{"mask_ratio": 0.75, "encoder_arch": "vit", "encoder_norm_position": "pre", "encoder_fused_qkv": false, "encoder_bias": "all", "encoder_inner_norm": false, "encoder_width": 192, "encoder_positions": "learned", "decoder_layers": 2, "eps": 1e-08, "precondition_frequency": 16, "adamw_lr_other_params": 0.0012, "epochs": 13.1, "final_lr_fraction": 0}
Rows from block 10 of the encoder of a small masked image model, named by matrix and row number. Rows with one number belong to one neuron. Each number is 128 + 24 x the weight over its row's rms, rounded and kept within 0 to 255. All counts start at 0. Numbers have three digits each. After the name is the row's rms in percent of the matrix's.
After each neuron's rows are labels from the 100 images, of 14976, where the neuron reaches its highest value: "top examples" is what is common among them; "patch colour" is the nearest of a few named colours to the mean colour under the peak. Only what is clearly more common there than usual is listed. The data: abstract colour fields from 500 small random pattern networks.
# fc1: MLP up (encoder.blocks.10.mlp.fc1.weight, 768x192), inputs 96-143
# fc2: MLP down (encoder.blocks.10.mlp.fc2.weight, 192x768, transposed), outputs 96-143

fc1.267 117:180119126118154091126115113155156113178133137131158133150141104178140118126149126100108154084112069113109129110150159140131095078123137182121123
fc2.267 113:156129159092120138137165136130143087064130114092130109134134153086122131150139117127151122168160154165134148144132135132108117127108079135127138
top examples: mostly blue; fine detail
patch colour: purple; pink

fc1.141 074:174160125096135169134142102101123134143099119100126119114118117158151107153133125136111098086147147128133111108105147143111145099148047107112117
fc2.141 082:165134106172082114169113110113163114137117122128127150116121104107085120110114121111153128103135086153139110167116134121111117173144118149139083
top examples: mostly red
patch colour: green

fc1.636 175:117126162107132126100136159101129126124123115155190134188121129084103129161159101134155111124125076112181147137117099118138151147153121099085130
fc2.636 184:093120150119138155099119140123124153133147148097224136181076139109123137135116083165119130152107087165110141134091109150134111143110148151153123
top examples: bright; fine detail; mostly red
patch colour: yellow

fc1.691 102:142102160130059085129150145120123141117076121138158140131154119166136114124145132138115132098122102098108150115115106105099090121129120081182092
fc2.691 095:095151111166168130156100107134116120133115124099121112083146106153141105149119111130128101116121128110091142126080151147104098128147127114156146
top examples: fine detail
patch colour: grey

fc1.327 135:141113103111092128081109114157140103097155162171139117089131162154107112114156146136148114132137135136149138126126113102146139147153133077104108
fc2.327 102:129119144141111121132096146132108123060100152171126129127110141072180111101100103106121108129131158141119162132116141128094089115111120161134135
top examples: fine detail
patch colour: cyan

fc1.359 118:122114123099123131116141141100162147151126135144088147079131110131136143124124131092145145145150155112098184177076138136138151122125091158104145
fc2.359 121:146146136115133158113123149094111133163169104151119125134148173129132138127129094143211113086105118177134084182129152134137136123141080152108172
top examples: dark
patch colour: green; blue

fc1.644 086:151121161152141128147068158126127110110105166105113140139104140121131151112140117135105096121150114151154086156105142114121144101146116092189096
fc2.644 095:133123154108111153097110119145127113170169171102081165149151137160146163099102113102159140122129146179119150196145122133124156156090136092101088
top examples: fine detail; mostly blue
patch colour: grey

fc1.365 118:148123135134098118147121102129162123124123143161125119075118115126143122100104117143128146139112132101094064105109107143136136104153113109136086
fc2.365 122:046115182108114167112133147121138121124131145119117144172117194122104134160143122139155123120133160109079143107117133125134109144148157163155126
top examples: dark; mostly blue
patch colour: blue

fc1.521 110:150115164161100128113096151129135121145133086129115122131150114134129149110139125148137123154092120117114143124067120122090103139091139158107159
fc2.521 111:092121083150136170173123116141093108099159121179113151123156148127169137149121116132100095153133127096141106119149103128155107133146144136129092
top examples: mostly blue
patch colour: cyan

fc1.458 131:119076123087090164107104118114105142112162077088156129146166170105121112119124138112139155137150108075132121135152077115119134118118140119134141
fc2.458 125:146133168197105126102134095112105178094156123164165116133118166125133115110107114144125115089121114179118088137141115126182141118074107136137119
top examples: bright; fine detail
patch colour: yellow

fc1.310 129:169110105097128105104111124162135138134114138086105142114130164167125135106136120122123125155146124144124137133100128110117112137118148131084083
fc2.310 112:137132128138119150108147133145155159088096125160141132125138171126099147155146135184124127144118107106088141137103147141141171127125158124152142
top examples: mostly red
patch colour: green

fc1.111 116:107109165097143167139106176132113128114152134118136135128116105123117123110139163125133123149095130110122150147145116084159132117133116142132144
fc2.111 116:090126107130078119107139139128129131141112114169122137113139127122160095120153092172130104170129111171145155091114126121105109138119121149165129
top examples: mostly green
patch colour: purple; red

fc1.320 096:156106127150101128119128139111136128129096109134129167105127115102133111134153137079123088143107124112177138110144117166105137093165149078145118
fc2.320 100:098118119139124151103133136137126132207112113063104157148186141127097145086133090118099149110127098145138100111146105116089106120102125148130149
top examples: mostly green
patch colour: green; cyan

fc1.163 096:124119159077108148137123151135135111111085082124151102145140146086139152136106174150142107091115106124136116144126125100121094120135187131124149
fc2.163 096:109142090107099090142132152151130127124117173145135142123136112160171116120107112119130113137101121089149150113163106123149126075129141099114159
top examples: fine detail
patch colour: grey

fc1.373 065:092148170127124127175140118124129097104119127112116114179136132112168105154139131148087131111143168099166097164091156142147194107108126112121096
fc2.373 074:114113139121141109080115146154098129108149103151124109112136102068141132169102130155136111141124164113100147148192123134087130152114132100134166
top examples: dark
patch colour: blue; black

fc1.272 151:144150128156117091116138091103113112126114165095123096097167154136128126107127147143130164142126144156110091091123151140110164083093111132092104
fc2.272 149:126126106139154092146077104141126105150088131190111097102152146132127137119146142159110128123121124145152155111124126121074115129159147095108169
top examples: mostly red
patch colour: red

fc1.284 097:123088133073128138110128051141099092109123131137102105118162139142123123158168164141124094168123182117151084110152149124106115135121148113136126
fc2.284 105:156127096133132130097103121120118157109126082099118137126104052152124130070129135144145128122141105069132148124142132145181120165143139104135136
top examples: smooth; bright
patch colour: pink

fc1.271 094:143113110149124112111160153104145152106122140165107094132122081113147153113130137110105134176148167109128164118137123138168164126139097138122120
fc2.271 100:147129092124134150160164152114132134127143113160107112145166142090116136114132118121167137140121149086110125106161115129118157117093117132133147
top examples: dark
patch colour: green

fc1.5 073:103123128104112114142119156121145093091105109093178118203156130132140101145155126160162143164138148080147115108115089113123125113169124126143112
fc2.5 081:108143165157049119133124166160091108117140123113161095175164123170142118112131151088154135153103121115129117128086166114116090113139115057140096
top examples: fine detail; bright
patch colour: blue

fc1.220 067:113108098155165134185107081102124149106138113119166146076145129149114086146122164120082153148108128135160105112080098138137141130107129117133124
fc2.220 073:161133113105160127110100115102190129126133119110104138165132098156143089118118146137137109145144167085144176057155120143152094167130191142129161
top examples: mostly blue
patch colour: purple

fc1.364 089:130133109081130106167163122099156134142107165119113114155134144121079130157166132133137107096130132089168123163115108194108068090167115139131129
fc2.364 099:123131187174161181129076108136130129158130162151167146110123124145123121119147158092123112156121168121064112125140136107107126125111144141153102
top examples: dark
patch colour: black

fc1.118 108:116106164139150151130098126113107104100134156177123159127121139102095115125146155102121116178135130152127141130180137086136115172205118136134099
fc2.118 108:125119137134118108085113134147135083136140115081113136118181168166132132120154079113112146126113115148112127175067145119138136143106112154146143
top examples: mostly red
patch colour: red

fc1.445 110:145125162151092128070110137140139155141094117070145117118131127143142123099127147096094180174135099124163129116150094135138104118163117161103141
fc2.445 116:070129132151145154126145135134137157132128096129136134154096092094103137094151108096135120138142116143101148106145121137171107147120159085098121
top examples: bright
patch colour: cyan

fc1.484 094:094121130126110175107147122108101125117128160139107149141096148116171122132137113138119149157161127113159129149108125133155171112151134070159142
fc2.484 104:136107127108160111092158138138158145094138123095151126134115115169133115112149163149141124115127117099142137097091116147105153163114123121116113
top examples: dark; mostly blue; fine detail
patch colour: blue

fc1.767 084:159168131108141150093122109075107139124123146104128146153179178174098077121142144169123110095111117126188153141132143155122125142140183061110152
fc2.767 093:096142172138139132115108083118089130129104116131162145108171086097131085124134127147151142129104101118161120114158151113114122126125139101120162
top examples: mostly red
patch colour: red

fc1.222 086:109089176127190136159177102145150088108114084120083166131122149099156138088148123133098134102118146140132138126099129129096153120120104123173115
fc2.222 093:128139137105121114108136166155130124133167103121125098141192125127181137150153141106128133139116136133092113134109106138135144135133112173106120
top examples: dark
patch colour: blue; black